A small multi-label image tagger, trained from scratch.
Training: 9400 steps, batches of 192.
Data: trained on made-up waving flags, 195000 training examples.
Rows from block 5 of a small multi-label image tagger, named by matrix and row number. Rows with one number within an expert belong to one neuron, the router's apart. Each number is 128 + 24 x the weight over its row's rms, rounded and kept within 0 to 255. All counts start at 0. Numbers have three digits each.
After each expert's rows are labels from the 100 images, of 14976, where the router gives the expert most weight on average: "strongest on" is what is common among them. Only what is clearly more common there than usual is listed. The data: made-up waving flags.
# router: slot weights (model.blocks.5.mlp.router.weight, 32x192, trained with AdamW), inputs 96-143
# up: expert up (model.blocks.5.mlp.up, 32x96x192), inputs 96-143
# down: expert down (model.blocks.5.mlp.down, 32x192x96, transposed), outputs 96-143

# expert 6
router.6:101115101142156109140119135123108114151100130153125128185089159125128137098152162152114130112140170155162160086125119115163149155107117116083147
up.0:150181161136149103150107132155104165089121135147109131128174140127156134097105123125073100198161102128119111162119129133100097136145127122156100
down.0:106125136149101121157164142130113133202099104114146127120121082096155132127143123150098172111098136123160138164161139128112129085117138086150165
up.1:139123150104157125127153132173128155147133119158147113138137132144169134109113134144088099115114147083137119119143109094039130099126101137157141
down.1:137133156171137114147137141070118111144116108170117137115127178113114120112150151136151216123164084176114138129124135138143111105111131073183106
strongest on: green; plain field

# expert 12
router.12:078156117084125114143114133125132090128106148113111150109125131097136151134117103145150146091150106101102138106140111114101163104149100171115134
up.0:144173107172143117106089132131106153106117127136144158099169169176083097124133139126117148162092150101137098097081127158141113169133165130119126
down.0:147161112139111153112120116152114126071065079080138120139111179082120122130113085166176150132168080162116109140163119134139139149153108156101157
up.1:127166107165093133127109094137126120135123126158132110157121123131105107119134140154094140106118157126099128123077055107163141085112116133105145
down.1:167113141148128151121132120152157097131176148104133150139131107133127132151116134097162140121134049156149153151095128118141128141165141082098090
strongest on: blue; corner square; many stripes

# expert 20
router.20:131120135105117118155160111150126093110106109097145162062109089111136137118130150163127156170092119141120161146124122183088152102153122135136150
up.0:120192121098112139146159110127125108132100110111122110136128125122147119110091139085116146116102157128135143150136099147115114086110059117107127
down.0:169103155180123093158119127148145152162041103145141107129138134074126117106090147165102131121182131101116109143132134117129120085120123120091104
up.1:075146116111121121108162134103102117100137183127099143117093165145130172154095155150108153138095137106141133162091158094090116098131141128160139
down.1:113154135117118189140176121121122173164162103066128166123111088136126132105129114112149125127073113137122128139110128111123120126099129132117074
strongest on: white; orange; many stripes; ring

# expert 8
router.8:131120150138097111171137169137082108125141145111139158115144103127133117111140103141150153122127091151150118133148115138105138146170092111121149
up.0:119154091141129131130149125138142153125138151131144128127138143100116165145138150132119154116106123140107121165140056109154169078126171138112154
down.0:111107151134127142128086114163119100148116087109120080147120099117115132150099158135137153120156127160113129143118136125127118143149134115160147
up.1:105088074156115137145095070172106157123129117142135124141114155111104126107130090160147137164115102124077129167110086116129080084160135112094170
down.1:136150107075119108111132129098120088124144157099115118154140132139106122163170117146094096133069085123095090108108118105138130123139125129096127
strongest on: plain field; emblem: no emblem; purple

# expert 18
router.18:117149138107109086145140172116081125121147118132129149126130129103119169144120077165120130120091129108125129135123146163124147128116106127096108
up.0:102106093108131101116170144117111129094143108130134139168100219127120151147142133133113194137131178128123118123141131136122157120125131129108074
down.0:081137126169121146120124129091134105135128090065139115123131103164139121106149165149080128119189128116163139122169131160131130123108119164046112
up.1:128157146153161155091141138066137146125117106136136154112161113104090173121087118105082136092136156134145116150122132130116149090098110135100090
down.1:128132174095126120139205124121112141145138193136123138127112136080137135172140151134124187119190101101112136137109127141122138147163129140110150
strongest on: grey; emblem: no emblem; plain field

# expert 16
router.16:121149148143095138147118142114105121116174162150137171126114115128142089126119101119167125097124144101122169125122168133122153150176129137158109
up.0:149096127151120154113162164183123169148114113134121111152133150139118109117112130109085138077134092138122128058166156117113152141135090133141123
down.0:100150145141105211088122130136128124132194147129157116136132146118130124145136108143136132134136195133099121099150127096128137128112135148123157
up.1:134106223126136104137103130127136141126119103166143111127095118183132132100112095134096137102133134123136125096116134118170132150122127121080131
down.1:160131095087124126100167117145132112165092139071125112124134127126131130130126097136132046132128101166107112130109127133122117135106108127192146
strongest on: orange; plain field; corner square

# expert 10
router.10:108169126110151107143130152154103120144136161181157122095139160105137156122110128148108123154125166107149139062093150103147108156154111185144138
up.0:134114104111141121119134093064120130119123132088094130117107109135112138159179103140138117148128096146114134128119126144130096115140134127095142
down.0:108119134125139120098073127137146094168133131105162117129134105175100144149105146116164157130145109084139129129158138156141118147158123133157150
up.1:131079103114110121122112114132157159135107129082142122118110094141121152159103142150128131107105118111141121169096073146163132145133114115140122
down.1:178134164109124087125146123159123153124201132133131107130127099119120122129116120156148147124090176171145133133134134159114138153149150108171112
strongest on: orange; plain field

# expert 7
router.7:133107146121159127143136142142152110139097159115131131095124159093105148113130119152123140130159081136138155151129129175137139162131144110135143
up.0:115114144140123125142136119127110126117168094118107110140096148120123126130162135133117127157156118100156128093131090109145135158076148143118125
down.0:134125127115124128151185138164127103167072142117122139121132154129145130103150098155137054136099193164155135149091126080121134129130133172142116
up.1:120135212137133121089141144185124126136155097103139093164154098173146110159178118132129150132115110126148115173130107116057137127091112125104104
down.1:181136111167128103119177130158133145126116131084118108145135123185109120106125133121110105134116133153081128119126126185116139135120114098114113
strongest on: teal; plain field

# expert 31
router.31:128138113117137101139147100127127089154107096152135147108116138116138144108082155151137129144090169149152159063128102119103110178154088112107153
up.0:111122120157135120168123122123157136126162143154110101140099105117152182114115133089104144198171128133147135107152128149158119098152169134131157
down.0:128139135093141109116121134129104149079098068152126123112126141159116126128136119160122143112068145098120118151160139093136133116160130124145135
up.1:130071189103092111130137139162121151109146097134100142118154116169133171155127163120138176145125149099119118126142090146104133158112152129098119
down.1:148130154137115129138144127085121093144123135144107131147117184051157122075082125154165087123126116131160156128105143181145132143142126127118202
strongest on: yellow; many stripes

# expert 4
router.4:155117145077122109110133124134131115142129147095150102109093116110164149106149138175156175181106084161156157132145117169094164116136071101164074
up.0:128116130139135125113163103126131122131120098147141158083139148093127096149107083127141129117145122149143132083151121168105070157082118112148153
down.0:152141105155119116137165140084131136150130159131108079125139192167125143098117154096153159131131105125082105137129122103118127092099146095111116
up.1:117124130094111157108109105172142120154132064140116149130148154129152117129063135115112114092152162137146119147101110133111164159167126113107160
down.1:130139144104113117117140125098123162142090161121114103106144068119138127132111123106118156129191152089165139113153127118112144135139122127099141
strongest on: pink; border; many stripes

# expert 19
router.19:162114168120143092129168137126149102162106104112107111101130151123115133092124143169121145160117133140129130160126100163123168158096119131078164
up.0:141097149170129134089087149131101137146124135120134111131112131104105146140098168095110101138103079073139123119113137139121124138139130149117137
down.0:116139105134131094112159123130127100125054106095128145127126082149116113131151126142127137134147180110087109144133129109133156077077146094150120
up.1:138093070122124115110169165103131120138121123139137161141152127090107091131122142115141142138143134163148138083153142120132115134122116129182107
down.1:194117165171127143124124118104116151171097105122124103108144129105137123112159133117140175125128094129178145130135127094098116103140133102087117
strongest on: grey

# expert 15
router.15:150144123131110126136136102125092101124118102127172125129103148112136142126134130151115125104130130151134152094142129126138182067163099102087092
up.0:125108165128134109119096148140143129131098125136128160093127135091127102166095073154130144089145075158104115127104155138172115159135164120134107
down.0:117143106166125189135146132142138097116093150090127180109128128156115121101106113105132160137137177138104144121134122126126118152176125100109168
up.1:153153142124163087133120132109146133132123115129116118116147129116114089124131165107118117177154160137116121127130113112143132121127055127117135
down.1:091125148187132123130141126167123139129173157137133109122132125113137134139141135157148130130116113113058113151093133135129115073123116135094143
strongest on: green; plain field

# expert 25
router.25:173136127120155114106155114116155150125160174101126089121141091101174145109158072144127143112079116143101149173165119142115169102109096091137143
up.0:127168147099122159137106140169150130133117132135144130117092144119123174131182112154129119076132130126161108112129144115105149133111162138151097
down.0:064131086180135163149128120121134131120159135126095106153134126156142131125124106092137130119176160120081122138130131101099110144179123156094082
up.1:109136129163130138115153165136108106138130086149159142172120169082107108159112106092138164122164104156085113159136133142152120134110136118142107
down.1:194117130143137076146191131117143127093111140117131140134151143107114134118114151127103140127077170072147126128162129145121110147094132162169141
strongest on: purple; emblem: no emblem; border

# expert 26
router.26:153131122095169152146182121137139124141151146118130126102140126090145149118109151102133110108091162155161151136143113122082097140115116141164095
up.0:095134104149116111090076123176129127122078155164144134112118104118136133124113149178149112143128072143127144106101146160126149136126109134168110
down.0:122099123134122128184161136127132113152177135093102128132139119093170136131129135135112168122120119093111089119131123088142139153116133144172155
up.1:137089111132150103143091126104139132146142132110138131122145104079151076116160140144170098114121094106116141115172112108151165131132079114113162
down.1:141114125113121151159124137101120101123128150102142141111136149169101127117116153152145193132134116140173124127108139120147133126124111136191092
strongest on: red; emblem: no emblem; border

# expert 0
router.0:137127116165110108130120112132138110150136140143145143107129094093123073111108084108173146114141102130129150154097097165153148149122096109131145
up.0:117083136142121143126145150102127107125109125158108167156113146103111133113164154104133137189136163132112122090155176125075145131137139129081112
down.0:208108107134135109163146122150124091110178160086126123101123129105144121130121114125146105144087125122132147093118117137127118164160156134099112
up.1:128113117122134134095100094130145112135125074105086109123154115147123137143113150125117103097138121117096128143118149112098106204141100135110112
down.1:152145117140140189173145130104116098145144092126084122121136145159132129141108168145112137136106114121163107134082114117110109184160147123102122
strongest on: grey; plain field; corner square

# expert 13
router.13:150112155093153093112141134142144125141120122115140145085073084143155141131141154167148162136127134104151134132138136166101140087164147087095148
up.0:111176113138122132153206089158091122159163146190141134119108114079136158163169137149136087124154095155131132134117167111149142102125146115137142
down.0:160125143163132138132102135139135153132115078179117131106149160112114101138057159079093084137070182109198135133103128153118123110114131162150103
up.1:112131092138130128160113091114100124126144096095088168136160083100138115140114117121143120116090129156102118101120114144108137128149153108086111
down.1:117116124158114139150113113144121125136140080124120132153130140158134119154157162111114121098129120140130114135102137081108152114126131109127111
strongest on: white; border